Rows from block 11 of a small self-supervised audio encoder (BEST-RQ), named by matrix and row number. Rows with one number belong to one channel. Each number is 500 + 40 x the weight over its row's rms, rounded and kept within 0 to 999. All counts start at 0. Numbers have three digits each.
After each channel's rows are labels from the 100 clips, of 14848, where the channel reaches its highest value: "strongest on" is what is common among them. Only what is clearly more common there than usual is listed. The data: notes from a synthesiser with random patches. In brackets: how many of the 100.
# convs1: first pointwise conv (model.blocks.11.convs.1.weight, 192x192x1), inputs 0-95
# convs3: second pointwise conv (model.blocks.11.convs.3.weight, 192x192x1, transposed), outputs 0-95

convs1.70:555500536535545443517481465453453426471531407511503516488507486462466528496535536492469537438537553585456470379463527403515524496542553433548645453421506522547482492520577400479533511508488560474535531560475505571426490454505469500439494528529428486481468497483525577450501537457506505525
convs3.70:546491578531551438510474531553537497533525541535571575535515502522511462488538591453514498435480482530544551539467518474456503535527467506481511512555499501467489481450498494459441473531482488500551439532502549461477559491425475501491497538513512526513480533541449414498491479566497465537
strongest on: echo (88); pluck (88)

convs1.116:454496513509508537483521427450505509465547497515469530486452489458456474487462396505501495533443470500514477598560500513479480469521511515435508567519482503483491468534470432495546494528547532506537459522444608537503598534484501470473490521575479493486548524561525509507477466488535477547
convs3.116:526510531455505462490546568524497439518490541553436491515527529544500506502559588487497528500463487485639507525529517532513513569576521519505506513511489514507513513487600485508494478385556518453555477582464476489471510538513517512471476518556459476484528563534547524526453533518524447525
strongest on: pad (92)

convs1.60:429498536524503474496503468541491525536451516497523488474547465512494474543523484549498562510490495481495511522431465429516516491411564482424524567466478481474463471461544498657474485527481463496506503507523417547526591508504432454484529481475554491459518435489449572488409487460482401536
convs3.60:502484509500505527493526509528534488473437499489450412476522587513509521491496537539494452472585500425479509504542493570532507506531538451566567513527503500505500481463423489396482546520541458470531481500531454431524460467463453537463506472436490523463450531470401510455514518432475491513
strongest on: echo (100); swell (61); triangle (28)

convs1.58:536574522458454468482530474513493418432509462450461485465425494503520550452550425454504541543499508515512609511549550514469492480490473494440436477491503463552441504523524498421513428457522512557491480505495472500508477559510511434523475531492477519515508508501571479443560454533464484504
convs3.58:489502527473467541495522452507515462530440504543482510556462511483469497411454459439487446477482488460545506493446519393473558489569403549431543495482472538484517562506483493510530448467579470565547453537432587524505476614510482485501438463562509517434478505530481501501578503490469538558
strongest on: pad (68); drive (55)

convs1.173:447488535536517552496536474455443504483532466489394512453494554453492471473518467537471562501422516504461488571466592543424463455537499462448490473484531453503451492579458462457496538405511510456521492531481530508491495491447549483512481490522495490520475525497392542509448449530485501555
convs3.173:447499471461472487540545513559508548484450495550492519445599527455529457531473555523501464477482455569504549476494474498528460557456536500554499441455540449547552507512521498511506486510495520527517510524507484484463521531496596494472515464543520472504471535437487494455484487500530459482
strongest on: swell (57); drive (51); hard sync (29)

convs1.132:478557505527577461472503481509495620534446515484510548516493490543454440488518477465498488521442533439594505455474479478471449573529524494581469474451523488439537498520417509553494498418478512575536468450574525483486481518538505569550507512458530484519517487426514495544415500533543499518
convs3.132:489484547495540477553489540531502504486434455544517473542536557490472469521531502512480497514524463445450529478539577436499531561494536507436486523470604501461484583441537575462530449525502593465496490514446538482551514444506523474525419534505520514462439506463557542463468445529489500546
strongest on: glide (72); pluck (60)

convs1.55:491446474500316442480527534528498552510473464503543545541512405468490485487504483490477405497451517469537492499462488459500457460502514451526520489425528477449515569511407459468528509489464515510510437577471455479526479396507481515521466529492556484496504534503497516538530495505557455528
convs3.55:454525506521336508481494506494440522547458526473497513541566404519519432457486465474501507536485453553447485510536550556475537455528529547493498550563431471549468504527457515497483483490514513486506464569530539446498490491557438510469559488468448527489453523469503527497535457474474465514
strongest on: glide (90)

convs1.117:543524462591502561530399481576473485545519538543472544535487516522516540536478496500500497559436450459477506451422529470522531497410495525542517554494519519499473602540547495512474498543499520577425477515518469528554491481494468465553475432518466597487536462464505490450512539521544474567
convs3.117:442506493525476492518578533491506479482496386525506446502479557496489453466499477488445500439519482450498511439463558522491552543478512496537566552513523508557400558495491481434388476527573504524549526534523531403469512533514452453447530463469432518568475521437494500486543482587565544432
strongest on: filter wobble (74); resonance (38)

convs1.82:592533452497509456600475522465485479473466593520504499478515519496606420452495440575492473537580463487537548508495472581490490466497465433527551580434479460469494513511488502511485491516445460482514448463538477491505502441520508525525536533470499556425526455487544496528526464449535489487
convs3.82:554467521514500468501495578517479449478502505434425515443410546527440531517457512495501479452450411504515483489441473506453497501507457510520500428543556493472529475543514502444489431507469496531485454498438549495590535502505435555540505462519591449488562531482567516459497513501494511483
strongest on: filter wobble (56)

convs1.38:463481492528507516518519448490510467504553500480446459513501505492566471487458426537468509508518492513482515611550485422447529494548409506485508462447502493537486499542535452473488456432483475464549512493463483535481557549500521504517492434577506467481498569467522519479440493556491488451
convs3.38:501474560460511456554512507486494516477522473489443503524411520444429527524454505483553359571487480462486497503484532552506540454606511484483527495567484569487538553494497492484464539481479468569525459555463542516468457439491496500458512482451494449473461582469437495573562482512554442453
strongest on: pad (89); filter wobble (48)

convs1.7:488465512522517504543466611476444485559555519512496469509474526441502478502505474566500558486435487449526496435536522462498514519488487464468468452486457564506536468561569516447512443460482522479486510482478460541435359510561486460469538546509482485524565512557476476426510513462490478567
convs3.7:507486490538534513474461509507579511638571499485477543529466456456502557563410512430512496501448517492529550571490468520507489481512510502559518491487500456463536513529535535491512550522492444494556509550584496496474582455496532486455465491524511517505573557513448519497491503555491483442
strongest on: echo (52)

convs1.107:512447491484580444480418541552545462476514541452502501517495490573526509551572540494508522466512478532496484532511430608552512530476520508555467485553531480500495488511485458547518472463525513544486433477604492532483537440497545494514604411448510490474480545497454519534510567548522489487
convs3.107:505541505449585445477449517467518545451497523471456506502525446479494546452543495532479469456512559526512455508450422516495505517524504501504493444510502475488495575486590465436463433528439530457542524533476491489417443429558552462514459512517568482525550506594529531518482538487514520535
strongest on: swell (72)

convs1.137:536455505448516452493565598477449503504582512547758546499483541502495578512510533536481504514487533518527509500514453477533504564488523463467500513547489507544541501505457435490489561468483436502493536519461588521499465477497520481453500537516512475472510514547475495556511525525469525547
convs3.137:486531550454519495541481550559496457476539504544603454446462503453500510471500468499476527498482447491490456533534449474502525476513550491360501545562536495507491485487591563444439510515463493449533539500475561579470530487447480466510468508457548482479591495471547436561457509468525415519
strongest on: echo (75)

convs1.188:543518496502516515521531450527540492528484521442562525475421488532537488454513490415504484453426466468448527473467573444558441453555499540563440483471495435534576507536520529524409457541442504495551572523496531462509511439518427467539470581521484503455506514566560477522505574469565532486
convs3.188:433474522574525472450402565512459491525490527458524505476540453515502542507493502508514517426517539512481461501482434505510472487429541486506449458424498516435517518479505443451563500476521497417580529519476520450492505463484581469458478525487483556489517492476562451489489536463391412460
strongest on: filter wobble (79); low-pass (65)

convs1.179:531526513525463468531513523554539517492527538457571549479470519576480506411492511483526537521486488469490464508522508496433513474580428474493412531562510451434475507472495472459473526541504567482493531484487516536489490518577466454518547517462485526468527495468525546537446487509539496499
convs3.179:540450487453495533501507542499461445484486565471463526491526524507535531490530521524440480504515539421413467490515548518534472511449505507488504495552543507416543494557412497449488447523527525447489483472472517577504503470432477554474551487505426526456479489456477497501548504508492528464
strongest on: glide (99); square (44)

convs1.13:508568506559512499452474522530600541526440518448597531473501454526436506531504569438504500500443553488517486487484442537567472580456486476549469472489483512496527530456531613490457475459484505534508534533528412512472501507474468468487521570478522503525448519523534516537493482473530513471
convs3.13:543520512465519473477416585452481472540495517562588493502502493438472542432521432518524447506555531477517558460508444446542497432502550519537523482483553480545498512550539412558558492512555515501429518519588501495467482511470480561439485550472509507511551505509444397506514545454526532552
strongest on: pluck (61); drive (54)

convs1.64:537489564475497476492480513468521541530490475484377546439457593422523502461478489519482486479470396475509474466484453601579495479556494567537537491543503574483552480489495451520527538475501474528517445479532587505482467523520503551469465511467484523529509535524464495521562537560549437521
convs3.64:422514451524409478483500493435505479508524516538521548470554509526548474496432417444447522459506509497480529486475522494559487585516482525521434556474488505531501466502496545532494522549415506596457507484473478487600516498506454579534487498490428464445497512500467568503468499476498466574
strongest on: pluck (93); echo (65)

convs1.18:527512555557494502478487515427506542492446481490546560452509473505495481457463472564492558583467420521525492531520409438518534633531504484506508547481497516496451520539479500476512464507630493458539485580512496499520520488488484595481530448505518483524479495537463545504495448493575486562
convs3.18:471493580466578470476410541548513415506470595493533500475470471503500423518553488532521498586449470510542507459520396497499506467515479516506525503478542459521450508522485461524557468517444488433481461504445470520539559522557476516455427578522595504483523434522557528499459554511505496535
strongest on: filter wobble (70); high-pass (41)

convs1.110:508482359488386447498535526454489434489490501474480514540473465466453415537563500452507560494456496435570512516430481509525489470506546482506503481418517470457484480569472538521459481514542503548501443510460565481512501381512491524472494510529469495450513516550487437500490490484486500508
convs3.110:512424481518551470524461472480525467514508489496535498495494513500510514475519517518515463475516537470508569517486508494488452525511539517582487471435472542476478562492534373467488541532487530523434517546505497480467524561469528428509518484464504452453531500467468483484499485463500477497
strongest on: tremolo (71); glide (64); pluck (62); filter opening (49)

convs1.42:566525484523496595468458497494454497533525507545487476483541456481501530469453469475467506528556498553571509495529476441479569393406535543473508519479522523515496495517404517449475455496455546537480490521507519533438409457537458514458448507604486546480505493517536502430447524522549513533
convs3.42:483522511532466528543589511483570472547531534436438522517492442490464589511515568465489496482509471555548538441538537569542534605572543504556495498454515498546544452544519532523599519483537453553558551531517434512480588454440514549469511517574528519504519430453495531458465464490431501460
strongest on: tremolo (84)

convs1.10:645492427538484502514532495507444463496459557554577477416545559539455443513496515475501520514539456573516534502476458508544466469481472615483476486478556450510461475545526586524510482472526533419544485452501501535494526492503478461552485506504491511519533509520502498523483579479479475462
convs3.10:575467563593491507433483540578523501568477488490493428519537528482513509427539580499455484434491480493561492555479508531456566515502453468499525442490465473510441517535536512507503432495533456502525439535517490461491549505423430528484510586504570503509540497464488452509467506485481500545
strongest on: echo (68); gate (57)

convs1.170:501547439489503462506487462466498496443537515506361554517454492480527488535509521506521562446483500497517532571452536598486491408555533485505452502482494502408421468427538525465527532488479475501475476502484466466456545509461443491539422495516461478538506438473520463461442472523446466525
convs3.170:430545505504518497498503474518464482517487440521583554452503489584547480466519470474470402480503495465481524557497487455427536518491491487430423489578480507444566436543547494530521472549595484436431470520554486490507502497539452542500577572458504563499499488484436462551457436529457462525
strongest on: echo (88)

convs1.122:595552502535512516456525582474450520462517555488512516508431534456500536456598518496482486655581496512497518422439461507471471567447516501466542518505554516480503513531528493455456484578511444465412530438497473475470424535511534543507484366476464497485489498562533473487482547521483469531
convs3.122:490522461464549546538474496530519537493479430515460460483571520618434506432534496521481517464594535504475518509448548539517481433516510543489492489498484492463459474494528518435441513439517508373542534507475447355566546509508517443556483380523493502452463451513532507486501500483485508521
strongest on: swell (100); drive (56); noise (48); filter motion: filter wobble (42)

convs1.115:425528522474508464507421548440513525500467501548524484486531545484546493492500445535474493480480524456468477576554492486474493459510468471481501571557523631459535487493497525516480424447464471526439489538480507441543481472450499557555530486562435527524520500523527509489488493517487479519
convs3.115:537531519478535489428474534517465435466606584587518529556528546458484536534509512456556454476477507457530462481479390475474576515440443524539503494536560519523506486546514474480497557437496487482568548527434521500482539524507495484470522505571489438526502497541482515422455567513446559454
strongest on: echo (68); pluck (65); filter wobble (45)

convs1.26:513470519531519552603501484479570503464475536468525593525447538513472463480505454491534425537527524469500503416576533440532458517465497495402503456492555507513506523485495559567459501475553577444540503567432506518520445592473544488510500479489456520568475533502486489489500527515526481540
convs3.26:463504547541536504512525575471512531466508559442433506512464534469476524545509461510519479501412474506468472598544481424515507535463488506452422523440486503472502513443507403446566534606500524511456484558489571395539449443498566460473427507380517473500392510522449454541461518522463518482
strongest on: tremolo (55); filter wobble (46)

convs1.162:437524507497479560534493480470463521506517447509490457521392537485584428512516470518540500471485525405484516519516534552499528479502577488421476612544454503526483566505516483501512493361482491549473535507518511467449474549551545499509532500476543527492490483542575544459488437519503483534
convs3.162:567542482485450496520554489514540480494524495514501565575478513504553535498555506439469513470467473507479567490454548505502517556534492445503444457550493533509521438514433535518441443425493457549450441471504462583514516544491508456508522420535573486475484497458531469441420451540501594562
strongest on: filter wobble (99); low-pass (54)

convs1.3:499599477524572544458513456489535445463485519496474504415517503494477519506437513480538541514542549483596470477496469518470565481554455614456488433601505511541475475568572531482519486524572513510519430499517447513484553576473512440562440497469534517531515469602505440532504486510492437552
convs3.3:483572444574415542554508518492478508465528491472449461521519540528473478525473508470536423470465459545483576551490461498535577540498496522524430450514508465559481551460435502508558540514503523467500517489388510431465472470539492596489539538503548498477480498457422518533451519449422441521
strongest on: pad (80); square (38)

convs1.16:481478488515505491467491473489529535495438513485481564472482495521459536485572516528435450533479462477550459477458441517557577550522554433498573445475498518731502556504546468465535512538492539539441482456501394475392509530487548521505492506493504530438460452503510529500520502535528512521
convs3.16:539502471502526445500530508500510528496501431516502543475466477512487547497571540503432546435492492541519467504511468518507545522462502497451532461489500530492473516477492566553520509528487588534516452468499495547528510420531462537525494521526544514529563473418451494413433576461549507489
strongest on: tremolo (54); gate (50); filter closing (42)

convs1.150:509490473478405441423482491448489495480477556485536539514475481463483477435486558522269544498462501455597473495440522532506445505509497499496542535506519520419489479511466492537487501442465444543490527504496556456469465520539522549543524466477487490544464491547585425510476567456524526484
convs3.150:497612468544479528500489531481473468525576503474496503493476564479486573470527497485686588551554479517496490514463517506518476463527506503527479495549491407588573537514491470528495460515506488527480567486529479491453506486468469491499517483503518468531572508504477502480493456499462488440
strongest on: glide (51); hard sync (34)

convs1.153:539576513640503534577528535522464487510546506487501470482492526563509500458536522537527595478556492496503526543545471505495508542460486522493468442489515544499462580545517530465493516489485517452464483527504488475561473517437482546475513456483457572519530501512535525434516464496493434549
convs3.153:428457510508460493539543609393483485510410509502464477472400457454474528491511518533466451540504496523503465511479541530494476539522535522437440540500467509511519458515515520505495503478546483536513556540554446472490466436471483485457554405470489457462522551477518436516471478513548579405
strongest on: pad (86); drive (71); tremolo (68)

convs1.163:481464497533477512528490533548457531441522485452562515523479460507439510463503430555484506476477496436480535587567504489549469485533546511488464458530445513446527542516549547423569414492449502508477532457499486492451493481545475493473532603473508534498537414521461465493540526533471508528
convs3.163:543505446556483447536507474507523471501449547479417482484507501493501532531449512460485504519544509533515474530546551573522491501571481505437473505492464580497511550456547554569507513440533494450555475486540441486462455458439512425464495503495536480532469454511497527578464493447516494521
strongest on: pluck (100); echo (89)

convs1.63:582527470467498456530520478510563525532476543469491458387484532505494496495579527492512508499515518520461549496502457501474412477585446544513472504434559521540450510469402493498530571514528523445560505495424491525517521534517493477495569509519537464499559532524498503550512490493472551536
convs3.63:558502468519456533514487525532557502573450454587496472525513462476516497521508542521507509496512525443481500530473476523481582533555483517497422498466561516426527467549473503489471554460537578538477508461427480558493434568525519557499435521489515471558520575527534448510500537508483481486
strongest on: echo (66); pluck (55)

convs1.171:511471537535440491415527498494467525486457512458495551512546527526513467495505574526506566540467495446514498497508508477502523463512499538504489538527490477499545517503479455478619501508481538587518513499567499487446512504465469489484536449469540556485536450485508490483513504528481472549
convs3.171:474531532515513463528471561474495538539467491563481416538493549540524515478528461499524478476564500574413439469458537488488496498511586520480483468491458487544552558460577514437457483469493503485497443483474485560470490493547503489567452473494525520514532531526513593518497491493471526411
strongest on: filter wobble (42); hard sync (29)

convs1.29:524533491526494525506478465456514515492440460499419516480540496523530432507485458459454534533547526547552503460465475547475568461543533459578504491474533511543441491548537499509528487484509555549509525605464485477506583478524450511479564510365494464497505454519484552475467504519477488495
convs3.29:494499472512499535492523491486469543443476520507521531553506567575477486527531444542481492469539505520497552496491518455496510515469453499494556534472480493495405544477482484503507529480509549529450503451485493482520472517538461481476507532451534505500422539495446495424516503472478493564
strongest on: tremolo (95); filter wobble (42); hard sync (25)

convs1.30:569539480440500547608499521552565537439458510488545462434526468443417445507501534472534561478493470451480487455540475563501492459438454534493501556449464485488455561463460483525493453529499497457515461458613488517482489525507456565468479527419515454505472501524512469506562491489522475503
convs3.30:492522479388567515504519449507503536486445473472486455540531571516443479457504484523545544455494560518447498452579547551509525469543562549476546500554512520509573483452483503566548508528515544514517498390495430603519420498491556510512472519542493508499489472498523557505565487484518514478
strongest on: echo (80)

convs1.113:472541508551477414443540534525462489538476509418480425418503501518503507401474481535452534514464437564495458537498551506491455411529521505434484545529494550431517489454540488477472486453580501512558462451502491438524460535522530522426540529510465521625548514421510562514519513494513499491
convs3.113:533567511462502554466488478363520481512457481517478466451514542549457545507559472474534513483509482516536572545509515468491551483475502477546550503520529501452595532524510465531541494550457517541509485452535424494573498522509495444516498506530557499528502483502473482562492564513489513487
strongest on: glide (89); square (30)

convs1.8:450541489479526501553669491691548474426444475529401478523498497468493518515518526496490503509430547551461523511504527485493471513483545520454482423504534438496467585525502515470493502529520537494551513554461493483570489472492567468516515476479467517503490522528504476476534488451465527497
convs3.8:494467538534506543357509526406456494483458524470480513549553545529581534472538498514498536512481487589495507535535508536528508452475508511522487542504506482522383568429540468449534460507413431518488591508540508508524461507525496565484500505503566487491504517517499473542475466466406488560
strongest on: tremolo (90); hard sync (26)

convs1.131:533460517480455539511505523557486526484523524508484425463474463502496481463482494544462503502526512500498427478528540448509495416554475524470469531548467541405461506488513483427459497536500543445476481450441511470433490526507470479541383551569487492476562479532486536508556546520543464381
convs3.131:444488506493494581453549474491527494569486470499495518493514540429463473513581504558545488479474532476497447500421506486509520513441471492469482547468544414535428499619576485482489420483572523464527540447500529394506500536489521507520539508478536520532467532427505482523525474554560543557
strongest on: echo (80); tremolo (59)

convs1.2:514442527511476551502532451461443495549478487415534530520451512419513526488449563499502469582514523495516460654528479534473463454495525482392469511514494469497532489559491414518522488460542495488538469538496481530513639517486476538540440504541500450507447528535569518488554519557504493506
convs3.2:503478461522519423497509490524550538519528508509537558450453535477500509507548529543477550379492567508497445490468459473482571543531515458483493537483506543535477526480448522473467530474503477421546468578527641500439500515543516514451403469484514436458564517472506458501518505505525520488
strongest on: echo (100); pluck (99)

convs1.68:572548519485528516547526457469523469503491507477549478527492457523490493524512515500500479493449545550537472459485435523492469513477456536535482576476522435530466513439532505521442434535535509560505596477545492455454494518491493514434475549489549486460508467481615517453490510577486511472
convs3.68:491492400530516476514466547505501475576481488539527488453536505497465593521538496548490471494478524511563517448486502503488461489501526481532591513475454530504485448483470401564527557543519394518483586505546551510452525469542465507602526547455483489487552452434491456431514520469493467486
strongest on: tremolo (73); pluck (52); low-pass (48)